Weights of a small audio captioner.
Training: adamw at rate 0.00091, 5000 steps, batches of 192.
Data: trained on synthesised imitations of 52 everyday sounds, one a clip, 39062 training examples.
Rows from block 9 of the audio encoder, named by matrix and row number. Each number is 500 + 50 x the weight over its row's rms, rounded and kept within 0 to 999. All counts start at 0. Numbers have three digits each. After the name is the row's rms in percent of the matrix's.
# fc2: MLP down (encoder.blocks.9.mlp.fc2.weight, 256x1024), inputs 344-386
fc2.0 106:484520514518440441538540514464526430498476468457533514433530524549410535523511432488430491484472486547570598438440546472496531509
fc2.1 104:548469590536489515459559501551523556545544534491462509505521454427550482554452519413516496513445551497453391509477432507486459430
fc2.2 095:523553441548519492505436458599575490533394549447451485500498613502512574497538533525526501513423512537456446538419463455435514572
fc2.3 098:519437548535478424516436466494552503476548526566558482466540607523544444561478632570522413496572507499605558446525532457532450549
fc2.4 093:515464441586543438501512489565438482515548453515453553402424386433487426486509496436431451511514491494517496508546565523424509568
fc2.5 098:556444419468598586474473451580449508519440540503474514432462463530538539441522616441548486512448432539541556463468425614477467582
fc2.6 096:554452480424466520436451531494536443548406459482482560527556470525537501472453483498575578529509532372447527496380517500378466535
fc2.7 105:505422523513426400460464408444452417456536529580469443502504486507452587399538517501515492503512456414496412540520427503505550495
fc2.8 099:484542490498415460525554496542516508507424440523476440492449457511554496493368397467555467428518533503507545481529456486609599526
fc2.9 107:466393533561474564420525521481556409517490415559566521517562512534563601485487509419609540466454507447467498545431477529417450467
fc2.10 105:437425534438588521465537433502505493513382599519399467494443452548493490473461485550488574528490544492482544491481513470555569548
fc2.11 095:552508532422428509430414496511544457553428468526454449470470499490493526493490521569529471518504625421528481464575480502529497544
fc2.12 094:494427510519413497489483460452552409493508465444488502445371571597470572497413427506519454435484581467380488497458402502585462492
fc2.13 095:610477537492641466505505510496575503501488460533458515567485525402545563457514513507605492518549533485543530561419458506541556465
fc2.14 098:514540525394579514473591427547503527438548458559453518471463492549483560502489506501581538506469505547450473571425407452548519417
fc2.15 097:492552465481527514527436507479594482462606479479546421571478483478447538569444541521549420525459492489450431547583448503532469514
fc2.16 109:490537399445579586469449543525504535472552531524543399496480524542540600528518460532425524527412502422412438517485473523461520526
fc2.17 103:478548544536425472446436571469519486475517402482476528522441509455521486503437495463527524588588493430535608324474549423542471602
fc2.18 104:493454547554480533572522459504496493510492496444552500591514544504484436515493561458501496583459433502489525480543406473541506627
fc2.19 103:587542594484433553513525472484485449508451482502398555515536496445508535470498482589448564581424473539532526558575410522493517536
fc2.20 106:470535620494450521509503511463484549487513505449405437540436509497450505539490509560496443517445398470502535583486483519574530478
fc2.21 095:552499582427480480499481462392400496448471441469490499517485409484428496529527426525530549425549469566501503412488609485498528538
fc2.22 099:502543507481467529440470534506603495554504428571502544528538536498555563551570515474449538418454477479549528479476483549523554452
fc2.23 097:487553490427430522535520453552459504536525477522442448485550439437543459426495397479481521455512461503566500470487447526588598489
fc2.24 102:519435494513444481524512409541464438574464438553510493565541468467489467375513432500473617466515551515477462485502548417432496631
fc2.25 105:479554503500495575471461441504490491518434459590610508447462485519529516488528493516603424465431620528485493518410528479462594543
fc2.26 100:484455550490472501563529443397507506540429544366540504503562450497523464477563539558467565475541485488538475475531508404466504473
fc2.27 098:442391427467478575620453428496511441514387539488514458452532490481584483523490500453486472386422566509553411492529487437501580550
fc2.28 095:498477503531489462502562551488454517609536512414492590482591552458586589575472586546549494468522359533548495457517515416452452423
fc2.29 097:549476453426465472504520459516528547501474513604443457416484476491488542485664469547532500574523577472461479518517385536552466460
fc2.30 094:551467593540531475554514419479369419572574466517417459465528443517524483477487491507488455476546510547569496513571455494455519529
fc2.31 099:452561498493588507506515486511437522506556536513433483424613497531417537560508491441583476441538551447588478502519537513499524541
fc2.32 100:462498521528388549508532569559541456526474454516490565496502490559523481425495431433480581610584435493510567414414526483500425502
fc2.33 102:530609473495542517567599591514531605454507583525448495519547469445464429464509500467546498444513432468453533546586581385546557545
fc2.34 101:564498406522491414572452571525494429512519504520416515497505512453517491492480480486436481495478508468503516569429535443521523452
fc2.35 106:541578579482444468467661487519528460585517483555568429467496454526495527365433420542524569408429532402479603527484474525557509524
fc2.36 110:453552613529432389490598515498445398495572509484452535563515448495475529496499447515503490491539456546506460541540445552553504560
fc2.37 090:475559436478478490530578451447524514499472492549409534522476553504539512420534427563607560448564518516415445529490523538480576506
fc2.38 109:494483409496571549563457443419473452448519504437406543464512415383435423550399534467552432516502534514432516496474543416480471588
fc2.39 094:580553465468564547354417486481507558452515518590524405535578508512508487487494612521533579542510551539437458524605457457556489584
fc2.40 105:468469439565530541475479573508491486497582515546499507516503378470396417496452419569418518484420454453504566460467631507460451484
fc2.41 094:505502549532547559543578551575479468524526459436468586588475432490529470519463504479430497537454460505613543494470472535498542406
fc2.42 094:517515582569520476471576458554413509484511544470549416477555543435525620516506492363568448529493468587483477497465563526437430475
fc2.43 099:468514442461600394505487427535429504570566473474562576536481525556536394536439445514467477508548570488580511460501556495503519542
fc2.44 096:445446533557454520555555482567438512488519479508484393401454533540462396583521487507503584515568540515407447514575527446549612517
fc2.45 094:567573545512460504509518492455534604521496528504517532526599571499563480425539453547589487534504535454585440493518524436527475503
fc2.46 094:468436491560517464566521594468450471463534489582492447468526476482454492523573494531506396491554496448439628530552470500561461531
fc2.47 103:488426436569542489528493474613521465442503472490576452505545524570510516561372478437448444437489456447484454473495496590539499497
fc2.48 103:580550562503398471485499512546443463524470426553434529538512537526516475508509525529469560595539574465510500518555457503556518566
fc2.49 101:481491459499551469521509519518563507588544585519440564507508464449509527520429397567524464501501461387443503428470582566498500467
fc2.50 104:504578494500538452502520557527505452530501430476440543456518453523525523420472492533478541572465424491449498474498600490463574608
fc2.51 097:381475485444424551455565530486519467503461617554462425485585535538461427466525450527478510364537498431503535482443451428491536501
fc2.52 098:517428520431522510520517535421604525516572460480478457526523468400608539554534443463545515477438543498429485459533564581555491428
fc2.53 112:528561551511431491550569486494539533493574521555357570466523504513469369462489472548377495421515515487540543443557465385522413523
fc2.54 098:509535519566531510470543399553467445571454540477571564476501538495506533493454438506493473460443537518400572546406394466470467447
fc2.55 101:561518531551557491525559426482548421548526517559553494435473454489460546528496534476466472475594529605438460509528562543483482500
fc2.56 102:637501422634511496432555445534518533477431571463514453562431450534478437505569568525546546468494541511459501483434487404485517626
fc2.57 093:512415373416482445518460467487544509516602539502549499536492573537513472566497555512483518472478437482492497438457428495431453585
fc2.58 101:518418548585467450516443488507491441460427485438501443563499481501497486489406543475542537484531509495439556531420490482429493558
fc2.59 103:539480452540498471476478492537508481491513545500524415519513521473536506548578471420499393426470479447471496518409513521465509410
fc2.60 094:396561499586507496465534487452505466520606520480501489480497498612519467526483539480492504511479572575417462445524514503515442452
fc2.61 107:532493417516515506428420494585533606556503585515556433524440529427501532513632546511613501474395481339509425405501524463509573552
fc2.62 096:570517546460486532519542507451465621542488452501378518518529532524501554390566540508556500434490431500596546464429506442520479539
fc2.63 106:502527547523438423520448603551447433443471503508492514495488466577500528385528426482427511414529401579500496481548542473483509491
fc2.64 104:558497551556564482385432555491573488506498494527441450563526578417432570519531572396444388524453671562479442424461442539414477515
fc2.65 100:526508462565477535431468531481521516487514430547527488563525535486577571573527499435501428541381541550477512529462501511509553519
fc2.66 095:547520475392401490522514457498571544448501509483474450473431513426416541475506612520539502472444521476416573509488510442456491476
fc2.67 096:510455590501567560485508429533555421515457465585454439418402506527561462545463510507532551531536510515483475466510492503373499519
fc2.68 100:510435486456486530497513474514393499527488561491403489457509472514559481407510473613454578465521520455530524569473601457521531508
fc2.69 095:436429474457528451541489387500582433480436586496527450530474511573473480504442484487498602438484503534536503497507520488496496472
fc2.70 094:461518560569510496435461556478469424575498443495530542501591465435397491529520553424489410569480522564507549386487523462552449453
fc2.71 104:413484549444514505497486444484507566423429493465394499435501523481493486438503533522521514521481518460438436486521461529517489562
fc2.72 101:560511478499508555487530598468491561483427571537483454470531517504542463503457581552499563490493480473526544481508444507584494609
fc2.73 102:441560489485539532506496495458475465514505490480483466625480463427464572531433480539502594467474455530552542431451459507479454581
fc2.74 100:425416486480566555568477402450544568535525579408477549467476589432434457530594510466532437508475543445450511565485460509446451527
fc2.75 097:612555544565469499513510600427434510517509522544431410546520508493419580504511609480547496567491495454556553465517442586521434573
fc2.76 097:483484552555437481524491521517424549547513414402430514473472458458528502407470573503520491585495453418545471479438426448565509498
fc2.77 101:487418469467514580436446439397607489515471452587456573416419519524446413548492447518478450484537522475506491498548521456409439571
fc2.78 106:547378503573474502560602521428408462505442572531562364517511462499505429599530594552452495511563513551469361491530493494548498537
fc2.79 095:519622552479459425494419515546542501516470487556485558557468522472453517508430524513426462491420475523490534398491446464489514521
fc2.80 094:406459651552495524547593562522486517558551488495497507570569489419540487547408528457490408495577448550514519469487517509538498456
fc2.81 104:493510450556405486522530495572508434416492566491509415416489443475466474438405549545364492459532432474435516477522495489395550424
fc2.82 101:511523442468444461461533524546565472513493439551536538455476438523561540383503424452555512490495527454403486499395552525427532458
fc2.83 101:483533440569448564468539539479560466489447403620563569487574544535462388508542519570527490498578537394448531551493537516425546470
fc2.84 095:578411582550515510500463425462459509477462539536419551512464421536480544455480530508601519465530527500451527512540471405496569463
fc2.85 110:488475511508496487576467382538456519469475544527399449397568425505499473477426471449533493429417522606546434589570392496521498469
fc2.86 096:521586536586484559526413501514510464443574426473402546437583443585487484513490538555507540558505509536483438539479526484521550558
fc2.87 099:471517467523499473507588421525575527532455517541482392455544496535614581561570447429549452568465501478453524570423508515430570505
fc2.88 096:456523492531455530565585457590488411462462494560539458454485518537396546432484513477441527542563455509467514517506503396452498509
fc2.89 103:569509399521570424498530430533591508479486551588551537567519525553497483582499543491555451525523538480595544489487534517452509589
fc2.90 101:467479578530517551461541535474479553519512483520501605555517474544473491545432485489422575533609463446422574526522532521469466495
fc2.91 101:574482598564554562531565433465526554505554537596433558518519494507507443550521422508565373441501557493414624481424530537513451462
fc2.92 094:415457498535489466499528458530420457525489578562528505364494473595490437423519457474548542438606413393401490403511553496514524545
fc2.93 102:544614620484468515475512489513482559455551461457520523445495529508499479565518517460438490519486561497535468486528371568664465531
fc2.94 101:512465509480393466594488483449428533571527553536474477482545541590512473510488469473557538442450449481502494518526377537561555484
fc2.95 100:476565522499514520473460492484613463456510422503493514444520449529456475545536484431495483509472510499447575495516465464439543498
fc2.96 104:497458405447417450446500501534477532526536519417495485529530531436597465549581475443522575456490437442508439451556529544480457533
fc2.97 097:476483550484475434557389426425487484446577538490473536413417481536454445494506475559548529504490486506493488466531507482497575575
fc2.98 108:500565412524459445448470426450536497463491485448567527468356464500545540532598573496651447468539515490461473454508469531539374541
fc2.99 097:433407573466518489466553518550561531538484584525605500563515443499488451559489489553564385471445521509518573474531488443445478527
fc2.100 100:488468487506478517455511558429514530468553454520567495469420525477514472442443475458489496522535470459349537428487493468471533531
fc2.101 093:471519436380478458452451540493572483514486418491530446511496591467436479496375547442487434515503466534490592473470481510403541469
fc2.102 104:468479483484559474548527474447559534490462546571555474632504542477435516568493578467477394539554524386505539497497481549489426477
fc2.103 108:472617507572499468441415531476541485572464481449479551550450523412581497542538623436456459538507476593500501506416514569529520461
fc2.104 101:384554445534453473547535533476473455531570412498524506538383498534568428471517480550507497435573532535533483464433532510550473544
fc2.105 095:540581503540468613486552496447486540486539515530486483579537471595394470528515531568469420527600526560555485475576502486535528426
fc2.106 094:448477491464478488639466543482532456459443454467480437477486577596487457476503537497574484428483518510552449433541472539535552499
fc2.107 098:501539557500458527489481535455566507504507507483383535498595430475500529461597477425487584466537559544495434378419498502512540485
fc2.108 100:534433497537476466485569559482472449541493520535573515537506525475429427578514586489536556593631494523499547469518567567509526428
fc2.109 111:506530512485541485451522458470553515462577453452566556549521581340469594620572580496489449515458518460572549447519470618609436471
fc2.110 097:518611549468470514474538509548556501512447513477434498542452478420531555551474458447430487496600540550466364502529519509549440558
fc2.111 096:522445541587483533410443435540461574576499437570571491464519662462441548528530545503441470584403544463463477395497472480455491561
fc2.112 096:590437507451469456433532490518549497553467474578466492522410484575510485445556427492477492532495483447446479406493621496496388413
fc2.113 110:394526467480406470543441541537525577481479555417480415428489510578536491415586477469405544398483509478585436442558507387490535481
fc2.114 113:591426501529579416545506469482446370591469540511580470501468514483512518572421561474474564480542438476510507591494503517442484363
fc2.115 091:539426467544565603493482513499491447513480551478607460546457463401498534517550568481533434586455443463439477508521446509479486506
fc2.116 105:570431489416495551567568476503496594527441539484410475523603484491468465429495497526596560496404441474470466519488512452531543508
fc2.117 091:612483407501514484418498577518488459438482472546457497526510543493544407511573500526572486544424538384501441547493535508504520524
fc2.118 095:541494567497503605555539538508510459484458438527578531458534453429477537484522475444453533663532476354365463569441545478468487477
fc2.119 103:472545545486557510509438511459476482517489551517510524563498519478449506475413492535487485515500467459531518511548463508474520457
fc2.120 097:492534502485518553478561507382545512490491526525531591489497317559465473503450557527497485471424491467464554462515493474527575530
fc2.121 098:425588554580465460590528454449470629476497522555542422536524409508557412487529478495447450455411489486566515526457504496552484463
fc2.122 093:455400464537542448445510456527449513496426448425485472413452557503580555478523528498499473426470514382531452522508563518468502517
fc2.123 110:565566422581479490571532469507458480542453371581511425573462578480480386468476496569450432493596548490497539505588508551430465551
fc2.124 092:480411458504489489459463455598426537480547500517525501450549537394533517408462466472498522452491518534495465468449470414496562527
fc2.125 097:582514477588481452408529559601492540455501484516452586493459465463473566480466564483478439568545516482473531478488518519458413461
fc2.126 100:565448514522469415577431513462516535512568437454493490514481535498566502466392564525519470479472470512437533516483546462461439566
fc2.127 100:568594553549512512532500568454490556550529520513422538515503497508532402526535473501513532580516473464509401468531445473603447373
fc2.128 098:533518528485491465510540551456533589429508454535483531393467473606462532455524593524548481505515430525525519505470430550603570426
fc2.129 100:519557454488488531482499465553435485549473474491515647385511534491488576442480529556495567494636448464524542483495566493578462488
fc2.130 097:465529494537459462543478445458483484524532495485495408410509409509539429519491494586524472462444563529621506540409493388512493496
fc2.131 097:470492425474489519501405476392549518453467629411597473398484546511510478560489472474580510540552526624465428549506593471525559508
fc2.132 098:551572502542534520476554561431458481524504451548514466605488569552595567499481480487557519511527495543544537501452490526546434467
fc2.133 109:520432483457424595525536488494559568495528448423439490519484590447520497499561562463536477451538537498487438461493464439586449517
fc2.134 097:549431443583505419551512455567518482575504489526547524437557461551621473475486378522535480446488463438588508571488483469445507530
fc2.135 104:437552592519554435517530538517560509524566459421547504474591531571579574447554512475411583459466543559561550501496501425527568527
fc2.136 100:445434506460553548521435519571501490454524541402552486452487610515547437575461515456533451428416499500485470484527497468458465469
fc2.137 103:522436484558536507457458424545581528542451479497576525491547552430407568509550544542439481485500548544579532431447460471518486499
fc2.138 094:480508454529551520590546445486502527466561663503539420451494440496465441496462337441523345505515546507513519546532532485487566410
fc2.139 093:536509485615471475482516493496497535507528437424546510539475471573500458595475498494444529471510504532477547459554518499465597501
fc2.140 094:435425509446566479479498544420558505451457576442540570493471514498429432516421473550634531554541500434491388459515475448514500441
fc2.141 099:532562491520565498530455576513486569491598422485490495493517461390419479495611537436481485528578427522502582469505576456569479400
fc2.142 098:540394457443417487508468472459510553485451378550520521519538555475470550431455513461529525457503490470542399438579470522506587509
fc2.143 109:510502453501515536557393517421530493477502455452388453470451453616510510528389435546509519525550487462452561527573519497490510515
fc2.144 101:528511520515530538469416492524483581480457499498499461497456487433450555452521473403579500537454505449489482516495476517512474540
fc2.145 101:477476506504464492445425520556376460425505628506497475486401491411453596559515416461512513523502513517424575475485501535608550522
fc2.146 094:433468499460470493516530447507466483454547518498495519521492479546583503463497523469494541452514403504498479571607578493466494483
fc2.147 107:411462561500494505487624427542496556512451512603499390520494475512461511542577596445499539550521541612439378525523497481464573516
fc2.148 104:567467478485500492481429416475508491465544481466506403508452498465523625415498480551496468481492434496427556533556488497429459585
fc2.149 096:579453464430519547561466543456527441514401515445504496452387506500518465568453600474521550494465508517514467591556474500495430564
fc2.150 109:465563462521531503514480483491507477433522447515532511538512491543536544508565485528603545502485476520488535443530480620560407498
fc2.151 096:458467355547486452442487449533564432534480504499544452471551550529503522484433448509425563523525499427545498397477490442487449547
fc2.152 107:461617500570451511500463481529479546400548522460569537499599516421473373519549490506412533528603519543499527461438556494488527533
fc2.153 099:653564504548495470551489389533450460498498483475477407450379603465417542486520424514513499506450512577484614520499512534559507525
fc2.154 107:426483494525558499488498501577451517476502530468538461497428422521461548496461469427460559504485463567459515514526544550451538548
fc2.155 107:474550500582476477503626472542591415550515523488488518540488465426449386435450483563447542538492513503580515472524553492486425500
fc2.156 097:531527463519428480650525385527556519503437547496560484575509494459566476604531525575581486502567582599465455573606532469499542632
fc2.157 097:589498529462523587495560464605427496424472483526479516507476500465516462473418487437455517445527445567577444502480503600492465509
fc2.158 102:511542512543460429512444550609448468487490501495557451526488569437500537408523468490413443457531530476481503547489534511545459413
fc2.159 096:530484517435487509562542500517543566499516542556533529403474471492516499563494564466449497503414468579530546490509463489539464542
fc2.160 099:440595451471509553546450571426542484546476469537447574491543568541447459452550492429474480502511518502423539493414484503550488546
fc2.161 092:460457475524542483538561559478584611548521541498475493467488421509401449458501538473515523533459542466500473437467455474492525414
fc2.162 099:448496460556452509385524511517510493456431473476619517471487529576524458464495488520520528520522497470427494503465425512417466501
fc2.163 102:540364492508477473485379565540464452569452487482580520567502466553606553387488463619456495453507417476441505533431528444474558456
fc2.164 098:451456527524435476459477461586483433446486516500599439430441501499596529554491489493494474467404515531477485489510512481475486482
fc2.165 097:416429566534546417518473541433463594561483565543486517496511508427486431500530531547465432469458481569510452520551511527534481530
fc2.166 099:500511435380483547490504587520537494504546497471504531507572437430573452518551502552517509516479432578513515477468480386489508477
fc2.167 099:534520543435401516505461559528518429526469400507434468520541487501534469354505416510438576589524574543476459462625457565573421509
fc2.168 095:455399548464452455438574546507549498545422466541564523452376459528471524533448477497502473510527517443486405527491596511434437469
fc2.169 100:403470438544543447532417574460581445565557457539499569442469479557527478462437439516540492424514513516483458484523507431493568444
fc2.170 107:556465509478557490487630505547434549519499453563469537517557489502469512485524391417482509501450435436493535565522619498534424462
fc2.171 101:360520412501497471463488476572536510554583516463492573439534487504442560473539506485572527454535463479493520395518557530506503512
fc2.172 105:507410530504550564453519485520506574552495473502469524444442572568469579490469471460461581484413491511343494571400534536535530499
fc2.173 104:585472552451534528499401467520538436581570427468465557641550464465498470568462565516442511536602477527493517504515469546455492533
fc2.174 099:480536492459497555574525589487523542470457462470396399460542536491457562494495526491468502470404418568534471440587528467527481473
fc2.175 097:553426527479548583492472509481525528508489385515422492423564569395582555405548501466360556513515505516514476458447591484565527579
fc2.176 097:478487477501489491511515457527503511542584480436500493540412475528503491530495499468451507477491512536567566545491543487516509418
fc2.177 107:483523432492482497537494496503481410525488528515337496510506560519508480458499405595517462433449596383539522484574474508475517636
fc2.178 104:533422526429565518515416488543497429507485473449557411501563495522561555470522487518588543463514483442495551528521522517497579498
fc2.179 103:474468504426587496482481542532532484485548555502541443509501399463491531540512478535578553507426471625584491490477490553531477432
fc2.180 097:528454559556563526514602564571482514428533474442488463505518580453557466472548485505411545466487459468536489585512487604553493607
fc2.181 101:433517492591446519487476499476501527535547505534580476441387559531546536496603462458463577463454497498443594486485516498461546537
fc2.182 094:386478629535564504517559551506525463468497525492544469539446450443464462491467444457521520543535423505569507522459500492481516538
fc2.183 096:476502476516574478537491457426538415473480462504462480516491519432467536542452315544560488457403414521459491480505498474442548462
fc2.184 096:477465510429508567484473470460401488502378543566506386467527530532481472515567450491405526400494520612588526541506479485497584500
fc2.185 105:436493432490425655560439572543476548450507553578544445466593506477497454439570592505459445523515515540574592454475468516512480473
fc2.186 104:522526483508518548533547529532526507458539415550530594548534476405499418528408481508475487440584492416520582571476588514499466516
fc2.187 100:467544637505522574535499581478497458466498463467502455611577480445439459517463502526417538554499570571532475427420505526561537389
fc2.188 096:549444545448541481420520589434520585434539517524429553528503562548584479486639552379525516439490504440524480377520606621497531516
fc2.189 100:451381473530648453524502570408558479493492553466525519450610506577526505484542530398609501442577461542523423552526539449459498499
fc2.190 107:501547528487465535580444562499445567416539559460484483480587473422530446547559541446542430449565426538454458490514510498517552446
fc2.191 100:497479565519486494569557510451400448417423509470531452491538499502523543476548419558516525546414450461484488505419457580439516445
fc2.192 097:633467496480478461513437547544461451504519479471433548533507493459549524460598500453517597497491518518510430470500558444595519527
fc2.193 099:589391525539545466522544514500484569530465536489461470535380505526360433471479551506464519599443436531596490574540501488562517457
fc2.194 094:454596441443463505540521551529484481433477530464460485600456545487503452518548557478538508587526572554534564506476501488614598516
fc2.195 101:455459515367596450456475484469478650554451521529471447446487472550505553499494469543461534519418462482393464475438488486460569561
fc2.196 105:425431535520529426488490490447567519432482570511542491516576548483470475534465475488464518517519495489423528521556508583441469587
fc2.197 091:549515552624528518487449496499502474502454565538604478522546578472508435521448603497453478532409577478591531490399408509458486437
fc2.198 097:528454543561510486439543468421479463405539499611539452555481487463441604495489569522474456494471512404476555470527530543409471446
fc2.199 107:520473464443538508409478595578541499514518499426485471504551499479523478471508653468424614507525469459439529543472526502511470447
fc2.200 097:569475499459586485600571546547485557488472587443518411490491495461473507484536535609485560499503460480460513554467527443571511532
fc2.201 106:475565536510349461480487615447536459478556489459536456531460498555463520445527423467522478443497557486521561478376509520484517490
fc2.202 094:496509487562476485577582571453457468562570467493460458516471463548392461506468459577506464465549469454493508514459520467532474480
fc2.203 093:531536557496439516563501600577421410509560409514518552575515585424523486532559536479293403479536480604481469539514355449573492382
fc2.204 105:507530484362414394510513453512468471520521489490524456466466451553514432516515491461546580627459538509553412571448502413484542449
fc2.205 092:419515414468526503531501544458564472442507487525441485444503490566463511468562490519457557457473402506505545551575471551554506447
fc2.206 094:504639442525491542530447509592430477537496477510516551511470468440476545453434475586439444566533583525461444515580469498551324476
fc2.207 102:472559557483475488494433438545563444417476476465439464497446567474518529528473498416410508424471464568440481444490578576592622488
fc2.208 099:562459663511547506463452498432562461542484489393542459437508491420562502550558431515547567458506570575423520537465606486477550482
fc2.209 109:472448502474474481452495459452517545564460557446561495426493507582553483454571433518489580361572470511498517486475566467469611528
fc2.210 100:477549522516442531447398487479499531488620582457451488460492517504560507552426604588474432364540497553590520591593539449507423610
fc2.211 103:455416562470493441467530505498480528550546424409473565538529544462589549449583531472483560534503446454575501450436458487501454462
fc2.212 103:561515485534478528577371411547480469481427604556550470542530451466493463549532591488555493466414564505472493550433395454465464502
fc2.213 097:451557354480533543589481571559512395530529535499414554555514440493404520491480477554419502503512484519493523401526370491546502477
fc2.214 100:499485428551466485523382476479480505460465476448508392380417502570468413483429628498580399516528467554611468465521488470511489555
fc2.215 098:532572459565495472490396462525494491505534487511484469541444515423499443539584594465546389496514484441473586501450426484499501514
fc2.216 101:443509548650527448486448525530550443458505525466595450455453465575582464611510525552586415464523421558487531455588629559457495420
fc2.217 093:495514584510564522465581473536512535485494485564474451525508540481441480473513558570445537516558484484529470461550429432621498501
fc2.218 096:562503525518432546494609492420468521515588462523440471422427411472496502532480558518467537461460548477500608386561621432475483480
fc2.219 108:481514553494542443409528432435552502546517509446411545495481516488512529577489446528570413501478509521550554499559556594457437493
fc2.220 104:413497440496604536488392456466571456507550520497474541599476475473517485544462443574519514493498464445443524539501517496529521616
fc2.221 105:358448437454492516508495494437567498570479531511554483506575454536585532471622366402454554468460559548451463523469533476491566498
fc2.222 094:564573415534508470493503460501551466527535454499534430446395492470555441551426525541575390557532500566443463537533453507502458500
fc2.223 099:536568392479527520443487553542437529445491477532506576540386471484515581439546565394476558533503555563547496473410506559479529431
fc2.224 096:555532612513514472589438495508525461572599488420473482472497539460571561424485510496457535509594488493550467448490514536512446499
fc2.225 100:416585495525556551460503498496519424500540480521438469451540530491439474547512468493524501507448561377521564483528441472547504573
fc2.226 103:490507416539423525395410358476509495541424518403524566459427546462492427480510545489478427468517523527528531452516486481580574498
fc2.227 095:487485455450500548552513537545573429446465513453500495406511480552521491433553515541573540505499438497484479511538523479559557495
fc2.228 101:524471520523584544441550503516384530487534447558560591495472556436538503536533515499534531508538516512599474494588494476510572503
fc2.229 099:546508451484586490568595573546479637465473519516487527493572511481484468457530608532528500573529516461475516457510564534448486454
fc2.230 097:401521512537529476494448502447551524437545579532513401419505495496521464384558496538446467534402489563530507562433471486457445537
fc2.231 103:508538423501441493429479463481461546583447531413606491485489509464521464390482536526425559541499611482438474531460601546416483546
fc2.232 099:513541548533460491420436518436371511538437567541522368544551571419570426503536479448471507363457410547586498537569553466536529440
fc2.233 100:499557563508496521386562452532503497467390551477573447465520513515482498534404550597498484490503498525535488547492479458607445516
fc2.234 092:472473411434545532548523536484526427537486557451504478547481430543530619485541453539529526459524454541508557514492483489657566494
fc2.235 101:454486606561531457536525502454471430533449517473593418485550451402562449489502462465607464408391434517531505571494602554446554473
fc2.236 106:592436450560465555542517559541560598483494540609540548516435471457491479590490586530585459522505487473508542549501529512468481518
fc2.237 094:474438536465550485470477486561437470480504494519376449552463475496533503439449493484438542479612498540485480485553553514499459579
fc2.238 098:513474550485557442482465575554501535517575574419476387489487436599583528489454512592473479431419471522514475566475477460540487505
fc2.239 104:480446483557487501464485532577475426470479540426586458610565507471495627485521550427493492575598518497514522468496441593466508423
fc2.240 098:547486384545549540458509479524575553624546492522480557509533467491476517497443467516602497509443502499391531499524497558387506413
fc2.241 102:502486539427443503531537482500448482543521484546526522535474459565493453450529473579493575512520457464553612494608587439467477547
fc2.242 104:475521514506533404453462529483377508388506471493526433522462569538565558527476588514532455407528488532454462531474521507488566474
fc2.243 104:472488495510532441494511479468530442487485464515530559450471443526443602460500529526532569470505467465438514461437548550432462363
fc2.244 109:519543579585496451493593498543437517488597494382444532621500498461534468542484527528481488570571377565612499484514462540548415470
fc2.245 100:553556550461497463495527488507485485508584457487498499547500445600484540487473413508518437432467496478449414575456548520478450391
fc2.246 108:476582472409502511508488446509577487410642446513456533463521508408430497522481552527439466586544519517512550542498465501495503532
fc2.247 094:543557497513469502529472471432526468539480383494478577494410581494557454531603466531413453476512486440514514500490488525480496621
fc2.248 106:623525571462521479430515528500487430472524457524451486560433587413379585517503643487557463538485516419465541408514389553449375570
fc2.249 099:457588589461446460557443458523452507527533457453478579460580473461415566486474514473458474542559531501518549461473431553558509384
fc2.250 101:452520437517556465448530553525502590510478483546460539550519485515510496501458538517505602585530517475600588430423504534543467507
fc2.251 099:423473480530513378491537397508486555499525601440503498419522581486566520480607518500583418422497470505560443440516542411612537416
fc2.252 097:507557479501494561598448548553466506478524469565442467468512519597506541471514577499366443428473520578501433480554403509482506557
fc2.253 097:438505583479483437456549500492492429514477516512403510491534536463581532476507413537443553542421502533400416472458615529445583507
fc2.254 101:480670585422517573591492514483424464433511526552531480448582458535491484491418466514531497560472525484456510546447444413489544493
fc2.255 096:464436486535529558479592570534560494550516505504446436577500484546505474492576442485546548430457540524474453537468562446491450457